config = dict(
    model='contrastive image-text model',
    dataset='patchworks of several textures',
    train_examples=36250,
    image_size=64,
    crop_scale_min=1,
    horizontal_flip=True,
    translate=0.12,
    rotation_deg=10,
    tokenizer='word',
    vocab_size=40,
    loss='softmax',
    embed_dim=256,
    encoder_arch='convnext',
    encoder_isotropic=False,
    encoder_norm='layernorm',
    encoder_activation='gelu',
    encoder_mlp_ratio=4,
    encoder_inner_norm=False,
    encoder_patch_size=[4, 4],
    encoder_conv_stem=False,
    encoder_depths=[2, 4, 2],
    encoder_widths=[80, 160, 320],
    encoder_kernel_size=3,
    text_encoder_causal=False,
    text_encoder_width=384,
    text_encoder_layers=10,
    text_encoder_norm='rmsnorm',
    text_encoder_norm_position='pre',
    text_encoder_activation='squared_relu',
    text_encoder_mlp_ratio=6,
    text_encoder_head_dim=32,
    text_encoder_fused_qkv=False,
    text_encoder_bias='all',
    text_encoder_qk_norm=False,
    text_encoder_parallel_block=False,
    text_encoder_inner_norm=False,
    text_encoder_drop_path=0.15,
    text_encoder_positions='learned',
    init='xavier_uniform',
    residual_init='scaled_by_depth',
    optimizer='soap',
    beta2=0.95,
    learning_rate=0.0016,
    beta1=0.95,
    shampoo_beta=0.95,
    eps=1e-08,
    precondition_frequency=16,
    max_precond_dim=1024,
    one_sided=False,
    adamw_lr_other_params=0.0015,
    max_grad_norm=1.0,
    l1_shrink=0.01,
    max_steps=7400,
    batch_size=256,
    epochs=52.3,
    lr_schedule='cosine',
    final_lr_fraction=0.05,
    warmup_steps=220,
    weight_decay=0.3,
    adamw_weight_decay_other_params=0,
)
Rows from block 4 of the image encoder of a small contrastive image-text model, named by matrix and row number. Rows with one number belong to one neuron. Each number is 200 + 20 x the weight over its row's rms, rounded and kept within 0 to 999. All counts start at 0.
Before each neuron's rows are labels from the 100 images, of 14848, where the neuron reaches its highest value: "responds to" is what is common among them. Only what is clearly more common there than usual is listed. The data: patchworks of several textures. In brackets: how many of the 100.
# fc1: MLP up (encoder.blocks.4.mlp.fc1.weight, 640x160), inputs 0-159
# fc2: MLP down (encoder.blocks.4.mlp.fc2.weight, 160x640, transposed), outputs 0-159

responds to: wood (77); centre pattern: wood (35)
fc1.306,222,201,179,218,154,209,196,215,220,186,238,238,193,162,215,208,197,290,201,195,169,199,224,185,172,200,167,188,197,188,187,176,237,200,203,196,196,207,201,202,197,214,202,167,194,205,198,230,216,190,197,220,192,182,210,175,208,207,185,199,191,196,205,208,199,225,199,218,182,207,206,183,209,199,200,195,205,167,205,221,192,189,193,181,210,218,196,184,193,209,206,220,193,232,200,181,206,164,189,218,196,213,174,213,209,198,211,195,189,196,188,219,197,201,190,182,195,181,192,238,188,216,201,201,218,209,198,212,196,163,186,173,100,172,216,196,197,209,170,233,197,201,199,209,180,199,193,199,194,189,201,199,140,228,194,224,202,196,219,165
fc2.306,213,199,191,239,238,199,205,197,201,199,200,201,198,216,193,231,221,158,183,186,212,177,201,223,200,198,213,203,224,197,203,129,194,209,201,193,198,172,180,236,187,196,213,196,212,199,212,193,215,180,219,179,189,243,207,271,199,195,200,204,173,202,208,210,173,204,195,216,210,196,206,207,200,193,208,209,166,224,199,170,194,193,203,212,198,160,206,212,208,194,203,196,255,196,258,206,235,145,200,219,205,190,168,189,208,202,186,183,196,200,190,182,209,225,215,192,206,201,240,203,172,199,203,205,162,193,180,177,186,180,199,200,168,214,193,214,204,198,156,202,200,220,174,191,216,163,228,199,197,198,192,192,163,225,200,164,202,221,202,194

responds to: plain (54)
fc1.419,199,207,197,204,200,225,194,200,202,199,200,180,198,191,203,183,175,201,183,156,193,186,188,219,198,204,205,198,210,209,200,215,211,201,195,205,200,195,191,198,164,198,184,224,200,186,200,195,227,204,284,211,199,212,199,148,191,219,191,222,216,185,217,208,230,163,218,196,209,231,219,210,195,208,200,201,186,220,209,194,206,202,195,198,204,190,195,205,206,118,212,209,228,150,187,221,195,198,203,224,179,201,199,198,209,214,196,197,214,179,204,208,186,209,195,117,203,208,195,193,202,177,197,185,164,199,186,169,176,195,200,184,205,192,196,184,199,193,212,292,207,192,199,230,244,195,196,195,218,196,199,212,196,200,187,200,175,196,215,185
fc2.419,189,205,192,196,196,190,199,208,202,171,208,188,170,206,196,195,201,186,228,182,205,189,215,200,184,197,208,203,185,220,206,204,188,155,203,184,196,147,199,210,214,221,219,193,209,200,202,194,199,186,211,191,198,170,229,166,199,239,179,234,207,210,194,225,318,234,191,177,197,221,181,211,224,189,245,227,182,189,202,193,223,212,202,187,204,143,201,198,199,193,189,247,197,219,200,182,197,204,171,212,203,187,195,245,200,201,202,205,200,218,223,221,193,199,209,216,200,190,211,201,187,226,198,199,211,187,195,182,210,185,212,225,206,198,193,218,217,209,189,201,175,177,195,192,198,199,207,181,192,194,192,193,224,207,200,200,217,199,257,252

responds to: plain (51); spotted (30)
fc1.50,218,199,200,175,207,200,186,165,204,198,192,176,201,200,197,201,201,196,198,232,196,202,257,205,213,200,199,224,211,201,180,202,171,204,213,203,232,125,205,196,198,207,189,200,191,235,201,175,203,246,211,218,216,197,172,210,202,231,212,195,187,224,211,213,207,154,205,196,210,200,267,229,217,199,212,212,219,177,197,204,242,198,202,218,204,204,215,217,191,231,201,171,214,216,150,200,194,217,206,183,169,162,173,205,251,214,193,199,197,209,213,187,209,224,225,216,226,224,204,198,210,210,197,228,204,201,197,199,172,200,206,234,202,245,203,213,199,195,202,225,188,184,234,161,195,190,187,178,202,231,173,207,190,190,205,209,235,202,207,209
fc2.50,221,205,207,195,199,195,221,188,186,197,150,213,202,185,211,202,193,221,215,186,195,212,230,218,250,203,189,201,198,215,207,229,210,189,175,207,201,183,204,210,210,198,197,187,180,201,192,203,201,141,177,202,179,177,174,175,200,185,226,198,197,174,196,211,202,199,217,194,198,217,227,194,200,219,190,191,247,188,199,180,185,219,173,190,158,208,201,288,194,194,188,197,181,172,169,187,201,201,169,165,197,188,233,186,154,201,194,183,220,170,222,209,233,204,213,201,187,190,229,234,204,191,216,164,199,180,208,214,201,201,201,259,189,200,210,170,219,203,191,207,200,204,202,229,198,221,199,188,157,213,209,198,203,173,198,200,234,181,181,206

responds to: wood (41); striped (27)
fc1.218,176,173,195,223,183,173,233,201,195,193,200,200,237,197,159,197,215,174,210,198,163,203,211,198,211,202,199,225,195,131,175,248,200,197,173,198,223,200,188,243,222,218,227,201,206,216,206,201,242,200,212,196,200,214,218,184,208,222,195,191,201,208,196,227,185,194,201,211,196,228,200,203,201,180,198,167,179,198,202,230,191,221,212,221,209,252,209,199,199,189,192,157,192,211,200,172,212,197,168,212,193,243,183,215,209,178,196,199,193,204,203,207,199,224,211,172,200,197,214,229,189,200,198,204,137,207,232,177,208,177,161,216,212,212,209,203,163,172,202,212,136,227,214,201,201,199,205,217,195,206,201,194,210,182,210,233,203,203,225,212
fc2.218,199,204,215,180,210,201,193,181,199,200,154,205,200,189,215,212,162,214,183,200,203,206,201,199,195,159,197,213,217,122,187,203,209,183,200,205,205,264,207,190,204,227,170,210,200,142,193,202,250,201,189,200,239,177,161,207,218,200,186,204,193,215,193,181,148,228,203,178,228,199,203,192,173,209,222,201,215,236,189,204,203,211,211,175,216,147,235,198,201,198,194,216,201,196,193,192,251,201,224,211,191,216,196,215,215,191,200,209,212,200,202,200,199,209,197,199,226,207,142,205,199,199,202,209,204,203,218,175,203,198,184,202,209,199,210,241,192,217,199,207,159,198,204,194,196,203,230,194,215,230,207,187,239,198,202,183,211,212,226,192

responds to: zigzag (48); grid (43)
fc1.120,204,198,198,213,220,184,226,199,216,202,202,193,215,219,209,196,171,193,205,261,202,195,181,201,188,201,183,191,200,231,203,202,222,225,213,204,197,170,202,180,213,182,206,214,205,168,211,141,190,234,202,192,242,231,212,242,201,208,217,206,209,197,225,195,215,189,203,208,203,206,191,214,223,212,213,228,197,210,199,203,238,210,197,155,177,221,201,166,197,203,203,197,178,199,194,208,199,195,203,180,205,200,189,199,221,193,205,196,222,214,182,208,197,189,209,183,183,151,238,264,200,172,200,210,196,217,179,219,213,205,162,201,151,196,200,194,211,209,201,231,200,180,142,148,221,207,204,181,149,158,205,201,202,182,188,192,213,183,197,184
fc2.120,201,175,192,200,189,242,231,206,194,212,204,176,215,211,204,190,204,181,179,169,203,192,228,198,215,224,190,187,207,198,212,211,252,201,204,210,193,161,172,191,186,153,174,236,210,182,225,149,201,189,223,223,205,205,198,264,198,213,183,206,219,200,148,177,208,203,177,201,198,214,183,197,201,190,175,194,192,177,213,202,186,206,169,199,192,164,199,170,199,208,194,200,198,217,206,208,200,196,182,209,201,183,180,198,229,202,262,205,164,208,207,205,206,195,227,243,203,238,200,200,181,191,244,195,201,208,176,198,181,190,204,214,187,184,223,166,234,193,254,205,201,186,214,176,186,195,192,204,209,198,214,221,154,190,211,217,201,213,199,200

responds to: plain (33)
fc1.409,221,210,201,226,210,157,199,179,198,202,230,214,191,203,214,199,232,199,199,191,189,211,232,199,203,197,228,198,183,199,203,202,206,196,191,185,188,208,202,196,171,210,206,197,217,193,201,193,177,230,201,197,196,191,196,214,244,201,192,225,202,206,212,221,182,202,192,172,198,206,210,186,201,184,166,199,183,198,197,249,212,229,239,261,208,210,204,212,199,194,179,188,196,199,201,203,241,158,257,198,195,203,208,181,200,169,203,200,173,159,200,198,203,165,188,208,220,217,204,177,209,198,193,214,168,199,215,211,199,172,200,217,204,224,157,221,201,204,209,204,191,200,221,222,182,205,157,201,168,173,206,181,199,187,150,200,207,164,213,285
fc2.409,201,183,197,196,202,191,207,156,199,200,231,208,196,194,218,173,203,206,202,194,180,183,196,201,207,177,220,195,197,175,207,200,185,176,177,200,204,214,202,210,204,203,201,201,198,196,178,204,202,159,197,206,200,193,199,218,159,178,211,233,216,181,183,201,229,178,202,199,205,197,192,193,190,201,197,196,182,226,208,201,218,178,173,165,175,212,203,199,206,171,250,201,199,230,227,203,263,173,212,196,196,196,139,220,185,202,234,208,295,221,195,184,189,206,215,184,202,201,208,227,200,136,196,218,170,195,196,195,199,191,188,201,209,202,187,182,201,160,229,194,197,226,199,169,199,219,223,190,228,220,201,180,198,219,183,194,192,196,196,155

responds to: wood (35); labyrinth (35)
fc1.620,209,198,175,200,211,231,206,200,194,183,214,227,173,200,196,201,199,190,187,226,202,206,196,205,197,210,169,221,205,197,207,226,208,187,199,206,186,193,273,209,205,197,200,208,187,200,204,201,200,207,216,180,192,241,205,191,206,191,134,166,198,198,192,192,171,200,181,190,188,186,200,200,216,196,202,227,213,201,187,193,194,205,192,124,214,223,192,185,199,243,200,214,196,201,223,201,173,199,180,201,200,212,178,194,199,200,239,225,223,229,208,200,200,170,203,191,180,148,136,196,198,214,208,151,202,206,161,231,225,202,198,205,179,225,188,204,189,200,198,205,196,196,198,202,201,183,265,187,179,222,200,208,200,157,202,193,198,184,225,223
fc2.620,203,197,194,197,218,201,194,202,191,206,175,188,201,184,199,209,222,197,221,173,189,215,176,174,198,204,175,199,220,215,219,197,206,177,189,210,184,178,175,176,223,196,163,199,201,211,199,204,195,205,192,188,207,200,202,188,183,216,194,153,195,187,196,217,190,188,206,209,208,218,207,172,183,199,227,209,176,181,180,194,178,205,197,273,204,223,216,205,226,233,195,163,188,176,199,199,198,195,204,185,222,217,238,188,219,206,168,184,203,188,167,221,156,267,200,186,204,220,239,177,224,179,201,221,202,241,177,167,211,218,163,201,191,201,235,199,175,214,200,199,195,200,196,193,268,181,207,203,223,210,198,196,228,203,197,194,197,200,182,139

responds to: zigzag (100); centre pattern: zigzag (40)
fc1.437,201,204,213,229,204,201,245,207,223,205,205,199,182,205,189,213,200,187,203,200,213,209,209,197,231,216,207,192,201,198,209,199,203,202,202,205,207,194,201,190,227,205,229,226,190,210,209,204,215,220,186,204,213,171,276,202,190,214,197,214,184,232,210,201,243,196,241,204,269,205,174,217,199,199,198,205,223,199,207,191,200,209,205,190,194,219,273,230,204,225,229,200,157,206,198,254,211,226,204,201,216,209,210,201,211,202,220,200,219,229,199,212,214,194,245,189,197,187,197,202,178,201,195,158,183,224,202,201,206,211,218,263,174,237,214,200,231,202,219,210,179,210,197,196,200,212,206,179,209,188,207,199,198,205,194,218,224,215,235,236
fc2.437,201,198,187,192,173,208,202,199,148,210,196,200,196,207,219,200,175,215,232,176,204,175,202,197,200,199,200,200,213,193,200,214,205,206,211,199,158,201,198,156,187,220,205,231,127,220,200,202,192,199,201,182,211,186,226,266,194,196,198,201,189,171,203,193,200,225,202,212,195,200,198,180,202,213,208,192,201,180,190,208,197,203,223,203,184,159,194,169,213,184,178,211,188,200,201,213,201,200,200,223,196,202,226,193,198,227,200,224,172,198,224,178,159,203,196,199,194,202,231,186,219,204,201,201,224,226,234,212,146,181,194,200,197,194,218,219,215,204,202,189,162,220,192,198,199,210,205,212,219,211,214,132,190,174,196,170,211,207,279,168

responds to: wood (31)
fc1.44,213,207,206,220,194,201,214,200,202,202,202,174,187,214,197,196,204,204,244,182,188,198,231,214,208,199,223,201,207,193,195,215,219,193,198,200,223,218,210,198,196,200,237,204,199,187,200,200,197,202,193,220,211,199,168,183,175,203,211,174,213,199,221,197,240,167,213,204,172,211,232,243,202,177,199,208,245,202,206,220,261,212,221,196,202,207,237,169,203,194,229,170,190,200,198,180,214,211,248,193,204,209,178,200,199,209,242,258,183,199,194,202,169,201,202,205,201,208,240,217,190,200,201,194,216,201,165,197,189,199,209,171,205,194,186,195,196,253,218,203,202,198,129,208,201,190,163,199,223,278,212,193,208,208,194,216,187,196,200,202
fc2.44,184,210,219,204,199,187,219,199,204,214,231,200,207,199,198,205,206,212,242,205,184,201,201,203,200,233,236,208,190,194,239,202,218,223,199,184,171,212,202,157,220,207,202,229,195,196,200,203,212,209,249,183,194,183,219,214,225,178,207,188,188,195,237,203,199,215,199,181,203,224,195,212,211,231,226,220,193,196,246,199,220,183,193,192,218,190,154,212,196,213,129,214,169,199,201,203,196,207,231,221,211,258,201,231,199,198,184,198,175,229,201,172,243,202,217,174,198,181,167,201,200,199,202,200,196,193,199,197,203,213,204,201,198,156,182,202,174,203,206,236,198,158,162,191,192,201,214,202,167,148,231,167,203,206,174,188,202,199,203,209

responds to: wood (37); furry (29)
fc1.110,204,202,180,208,118,207,177,176,191,201,200,196,186,203,198,241,200,195,204,163,204,199,183,196,196,177,162,235,202,198,208,225,194,196,221,193,203,216,151,200,200,201,206,203,197,240,194,203,200,240,201,237,204,189,193,198,192,177,185,200,207,197,223,210,205,198,191,208,201,194,200,214,198,193,190,228,218,186,195,197,206,199,220,213,163,201,215,201,197,203,203,187,207,208,200,200,154,232,208,185,213,198,205,200,205,198,209,201,189,202,223,143,209,195,202,223,204,178,183,183,135,200,185,215,194,196,248,210,170,191,199,175,182,244,178,213,231,201,190,223,158,203,204,176,218,157,218,199,247,208,252,211,199,202,204,211,202,235,194,187
fc2.110,201,183,191,190,176,214,205,184,191,239,207,194,190,197,201,167,213,201,196,210,207,183,195,229,199,232,199,211,227,209,211,203,207,170,219,183,198,223,200,178,217,203,182,208,215,199,203,190,178,184,184,202,204,198,204,193,227,199,185,197,188,191,186,197,192,170,206,207,201,207,205,178,197,152,176,218,198,198,204,196,201,232,168,200,179,177,178,189,215,193,181,200,204,186,187,221,165,203,167,211,219,147,201,188,191,219,196,248,200,190,187,238,183,230,202,205,193,190,197,209,165,194,274,196,208,196,225,204,198,177,204,203,213,201,167,221,181,204,205,199,188,150,189,214,190,183,212,199,167,220,282,197,254,182,212,201,209,159,195,236

responds to: zigzag (27)
fc1.393,233,173,155,197,192,192,199,194,199,199,192,204,224,196,203,181,212,202,188,202,184,194,215,203,201,246,199,204,242,210,271,197,185,198,221,207,199,193,198,203,200,200,160,198,213,201,193,170,202,240,207,254,217,192,246,198,199,206,211,160,205,212,179,198,219,205,180,164,201,232,181,193,193,212,198,227,190,212,179,200,200,189,205,194,187,197,180,189,214,175,181,187,193,199,198,189,180,195,183,208,190,218,199,201,176,202,161,188,206,195,134,168,202,201,193,195,191,185,198,206,230,201,305,200,222,200,220,197,201,203,234,212,173,185,190,218,200,193,207,212,195,219,200,200,198,243,198,199,206,206,201,220,205,193,196,194,189,190,209,219
fc2.393,202,191,207,207,200,207,204,202,198,201,170,221,218,202,209,185,213,200,187,201,176,213,204,207,212,197,198,201,157,218,266,205,218,190,208,165,152,212,217,198,193,213,244,203,203,204,254,202,199,201,204,164,190,214,146,195,201,246,221,202,217,145,194,185,213,179,203,187,200,206,202,203,200,200,201,249,199,206,178,204,196,203,198,178,181,191,201,213,206,227,191,211,201,195,212,199,178,205,178,229,196,250,194,175,199,205,201,208,201,193,230,228,202,196,199,203,179,197,207,168,197,201,105,198,206,195,223,199,216,181,243,211,197,191,206,200,205,220,210,218,198,241,207,194,198,167,223,203,204,188,191,201,225,177,200,208,203,233,198,184

responds to: zigzag (36); brick (36); woven (27)
fc1.87,201,182,196,204,170,201,195,191,190,199,210,225,202,201,213,168,204,239,210,179,200,193,146,174,192,200,193,205,199,187,220,213,201,195,194,204,208,234,202,195,197,216,204,149,157,200,146,168,211,196,209,219,207,211,222,223,221,199,198,200,210,274,214,217,233,200,196,163,188,198,176,235,240,199,200,203,192,248,178,205,210,200,213,189,191,197,182,206,176,194,189,213,198,177,136,194,218,202,202,195,195,252,206,191,197,203,174,204,184,211,200,203,200,213,210,188,185,194,190,231,203,207,218,203,175,197,219,190,173,201,191,199,175,211,199,185,206,196,256,198,200,200,211,201,197,201,211,201,166,178,198,212,187,234,204,196,230,258,214,209
fc2.87,189,207,200,214,176,244,186,222,199,198,198,208,185,225,196,201,211,94,176,192,197,204,200,178,178,196,233,195,138,195,200,200,252,194,185,187,185,203,210,201,199,202,225,214,213,167,222,232,223,186,233,198,201,219,222,200,210,219,202,167,193,202,199,167,197,195,195,204,201,191,236,195,178,205,191,195,222,205,195,199,239,213,215,212,205,178,226,211,187,181,220,202,212,242,211,198,145,230,226,198,199,202,202,181,195,184,192,138,197,199,201,215,194,200,175,197,198,189,202,198,200,155,209,185,170,219,207,221,193,171,205,196,206,172,194,210,205,194,195,223,194,206,222,209,197,201,202,188,227,203,200,180,187,203,221,192,202,206,179,183

responds to: plain (38)
fc1.258,201,229,184,219,188,203,193,187,205,198,198,191,197,199,200,194,202,195,166,204,199,201,222,201,192,171,204,201,171,196,286,176,210,145,190,162,203,199,204,180,194,173,228,194,222,192,187,201,209,200,143,216,203,227,216,86,200,185,182,190,196,201,202,204,183,205,189,189,216,203,195,212,199,202,197,207,184,196,202,173,195,201,202,201,207,210,207,203,216,200,192,212,213,153,196,176,193,200,188,202,198,215,196,196,197,202,190,227,238,196,198,217,204,191,217,187,208,197,200,145,200,220,199,200,187,201,201,182,198,211,168,189,195,202,194,201,198,163,200,222,200,176,194,224,199,186,198,186,191,206,201,217,200,194,194,182,204,200,184,275
fc2.258,222,199,178,195,202,202,242,222,228,201,193,194,162,198,199,200,191,200,226,199,180,101,208,208,187,199,203,216,202,212,187,202,202,190,225,203,191,197,146,214,217,210,190,208,206,222,199,198,205,194,146,198,174,204,210,140,154,210,204,191,205,194,194,199,211,210,208,184,189,168,198,199,213,195,206,191,162,192,209,214,154,203,214,192,196,181,191,211,209,198,199,221,206,201,208,217,191,195,180,201,200,224,194,219,223,211,172,182,183,199,192,238,216,203,199,174,203,204,201,209,216,200,207,211,198,200,219,200,216,199,229,206,213,201,229,213,243,199,201,191,202,214,196,202,210,227,206,201,216,211,199,236,297,207,224,198,201,194,205,197

responds to: camouflage (49)
fc1.391,195,200,177,183,170,200,187,208,218,203,151,199,187,196,189,215,187,194,215,181,196,213,217,201,211,169,219,211,216,205,191,265,202,200,202,251,200,220,178,201,204,212,252,192,199,205,200,168,202,216,225,202,181,215,221,230,190,193,195,201,197,215,195,199,189,183,198,179,201,191,198,181,190,218,200,195,210,205,207,203,214,183,170,169,199,198,145,193,214,224,195,199,207,202,226,213,195,199,202,233,173,211,222,177,189,200,190,197,162,213,236,212,200,193,145,202,149,164,207,187,197,193,119,179,209,228,216,187,202,205,205,198,194,198,204,235,211,191,203,194,207,195,198,267,209,193,211,183,205,200,212,207,201,170,213,219,204,164,198,195
fc2.391,195,217,199,191,186,191,238,154,201,227,190,174,219,199,198,200,226,200,196,210,201,204,182,200,198,194,202,190,164,203,193,197,204,206,236,214,200,200,230,207,152,200,180,193,205,203,198,203,196,196,199,200,207,171,194,225,194,197,166,198,197,236,164,207,203,197,199,206,176,220,202,236,202,203,196,200,174,215,211,194,200,182,214,216,263,206,209,200,200,211,180,290,191,190,194,225,187,207,210,200,200,194,156,208,201,212,237,217,171,188,190,175,210,196,178,188,190,202,191,193,219,206,218,224,181,201,189,219,203,181,202,211,195,198,198,191,194,210,208,206,185,154,256,163,185,198,210,200,225,231,232,206,202,190,204,192,192,217,158,130

responds to: camouflage (31)
fc1.486,207,232,196,220,200,172,185,192,202,224,211,196,205,178,202,209,244,207,207,214,209,180,200,200,199,210,163,197,208,201,175,232,221,200,209,214,200,196,180,207,206,202,222,203,195,217,185,201,197,205,170,197,186,243,200,215,191,199,188,181,192,220,209,202,196,201,194,184,219,196,201,200,201,194,199,206,251,196,201,187,201,192,193,139,187,212,203,209,178,196,198,209,187,203,199,199,174,191,251,226,200,183,206,133,206,173,195,160,245,167,217,131,192,198,204,197,212,181,199,175,179,199,186,123,185,203,227,195,167,200,229,199,179,204,200,201,235,210,206,195,224,198,200,230,216,189,196,211,196,167,197,195,179,197,214,146,189,193,193,218
fc2.486,196,189,190,216,192,176,193,193,214,193,224,223,218,210,179,192,203,210,155,204,188,206,195,195,206,200,182,199,188,271,206,170,180,201,202,196,198,217,199,191,192,206,169,216,202,206,201,193,200,201,227,201,212,179,186,200,198,206,227,197,214,212,191,205,205,196,200,204,202,186,199,210,201,189,152,223,225,187,227,214,190,215,195,204,162,226,201,171,191,191,214,187,187,178,204,176,235,181,217,157,191,122,167,174,192,234,217,203,205,242,215,214,150,188,191,251,205,241,149,203,178,196,218,212,199,218,221,221,191,165,189,202,156,171,204,220,217,177,198,180,194,231,220,191,211,197,191,202,188,206,207,196,201,191,208,219,218,191,207,224

responds to: camouflage (42); looped (29)
fc1.563,180,167,206,187,200,185,224,207,216,213,182,186,200,184,186,251,202,189,190,204,192,196,211,203,203,214,172,211,194,247,211,212,142,210,177,191,176,198,168,224,169,197,202,188,199,200,187,214,207,225,245,210,195,207,172,179,175,205,149,198,217,196,207,200,209,223,212,190,196,200,200,196,163,204,191,189,206,180,200,203,207,191,218,218,174,195,201,185,213,200,198,189,223,202,230,189,191,214,226,229,188,204,205,160,199,177,202,210,199,168,201,184,185,195,228,193,181,199,221,244,196,204,189,177,208,202,228,198,194,211,194,161,200,198,184,198,309,181,195,192,171,202,196,169,200,201,225,210,223,210,188,209,214,160,212,206,189,180,223,196
fc2.563,183,219,200,199,210,189,154,195,178,191,211,225,178,200,193,199,230,177,193,207,216,229,161,184,195,196,187,200,198,224,206,205,247,212,180,206,153,199,200,217,174,208,181,240,178,222,190,236,199,196,200,190,196,184,229,239,196,214,137,214,202,178,224,195,213,197,213,181,231,212,216,198,184,218,214,187,194,199,204,222,206,200,201,217,191,155,196,217,196,210,175,227,199,175,187,203,211,204,231,124,205,168,178,200,199,198,225,176,200,209,194,201,211,164,189,194,204,254,188,163,177,203,182,211,205,207,208,190,204,200,216,203,202,200,184,204,245,209,193,197,156,179,196,207,172,223,198,203,196,207,218,199,207,169,207,199,212,185,163,188

responds to: zigzag (71); centre pattern: zigzag (28)
fc1.608,183,201,210,236,210,200,220,227,214,204,206,196,200,230,195,194,197,246,205,237,177,192,209,179,172,213,209,192,235,199,179,146,201,173,196,200,234,180,145,199,154,194,200,207,165,220,195,241,202,196,233,210,200,198,257,176,201,187,182,208,207,199,201,202,216,224,206,184,179,191,181,197,226,182,198,224,198,205,204,203,217,216,223,197,183,181,231,204,237,197,161,187,194,199,195,173,205,214,225,201,199,203,201,190,197,213,201,214,167,210,210,216,180,181,189,201,196,194,187,169,211,194,203,206,245,190,226,257,201,179,214,199,151,208,226,213,213,230,200,213,200,177,214,152,199,193,198,192,184,228,200,182,223,177,181,200,199,219,206,212
fc2.608,202,198,206,190,212,208,236,196,176,196,192,200,201,223,205,174,204,193,193,200,162,205,200,201,222,200,219,196,191,186,171,154,202,263,172,213,200,181,260,205,182,218,177,202,222,204,220,197,183,202,246,204,189,229,153,241,196,198,175,199,223,176,191,199,195,211,199,152,206,194,200,141,211,205,188,203,168,203,197,206,206,210,192,185,200,199,196,200,197,206,220,197,202,228,179,199,199,184,212,276,201,207,214,180,192,167,198,198,231,223,184,211,201,233,245,191,202,187,218,209,203,203,197,170,198,206,199,195,200,204,231,194,171,215,200,192,200,179,200,192,190,194,205,230,192,202,201,202,222,166,182,198,221,169,219,199,200,197,146,193

responds to: plain (78)
fc1.273,234,189,203,189,191,214,219,199,221,204,232,225,202,207,190,207,205,191,194,199,186,126,200,182,198,189,195,204,193,190,193,205,207,241,201,201,209,184,247,199,189,205,199,193,179,199,153,199,188,194,228,198,200,209,192,186,156,200,205,180,192,173,199,202,188,203,207,202,177,208,196,194,189,230,189,190,225,200,202,204,199,201,221,191,205,186,204,199,174,218,212,201,129,198,201,156,178,196,225,202,225,170,158,166,209,197,193,162,156,187,201,125,179,199,199,201,196,188,199,178,223,185,201,198,202,193,226,183,198,210,160,200,200,173,197,158,200,203,195,212,219,200,205,205,201,171,196,202,192,194,187,140,199,190,202,248,209,201,205,201
fc2.273,192,207,195,175,203,180,202,178,200,205,191,189,216,228,202,191,195,187,273,211,220,197,184,191,206,180,204,187,201,185,199,226,177,201,218,190,202,200,201,228,190,211,173,200,199,201,201,197,193,188,199,219,183,198,211,187,272,198,183,199,192,184,181,201,214,198,194,191,209,211,201,204,207,136,200,187,183,203,179,197,205,193,196,200,200,211,209,206,199,156,149,197,199,203,218,240,169,222,189,187,177,180,199,203,183,201,211,193,206,204,213,201,188,203,192,230,161,248,232,206,200,202,201,156,189,195,251,227,190,199,128,219,190,201,221,238,202,200,212,198,184,199,162,220,192,158,198,199,176,197,184,206,180,190,201,232,205,176,176,224

responds to: zigzag (69); wavy (36)
fc1.415,199,198,280,211,213,187,245,200,211,210,209,191,227,208,205,201,193,192,212,200,200,222,174,200,208,203,149,206,205,199,194,226,199,213,200,215,189,179,193,145,193,200,199,199,186,206,199,198,196,256,197,207,199,187,236,230,200,196,196,202,200,219,203,247,214,195,200,138,204,196,144,248,187,194,200,209,228,204,253,201,245,218,216,200,198,199,223,217,187,192,223,192,209,200,200,217,200,198,201,192,174,219,189,210,226,203,213,200,185,206,221,216,182,163,193,198,193,188,207,203,204,193,189,206,209,212,192,214,233,201,218,231,191,228,201,188,203,201,155,204,188,205,200,208,235,204,200,164,197,195,195,214,199,200,201,206,251,239,202,196
fc2.415,233,199,208,193,252,247,208,202,196,197,217,201,194,214,203,199,197,217,198,214,209,201,175,205,198,186,195,188,194,177,196,220,229,217,203,214,166,179,161,180,212,202,206,192,173,196,210,201,169,229,228,110,209,159,245,222,199,199,185,219,182,189,193,200,206,188,188,198,204,212,196,177,207,188,193,202,201,169,203,206,195,200,199,167,200,182,239,166,205,197,175,196,188,203,196,218,220,179,201,220,225,209,201,177,228,198,206,191,201,199,205,190,199,197,252,194,194,231,194,182,207,223,170,199,198,166,225,200,180,211,234,234,190,176,218,208,242,134,195,213,206,202,156,206,213,217,201,230,212,188,212,209,199,209,198,206,194,212,206,201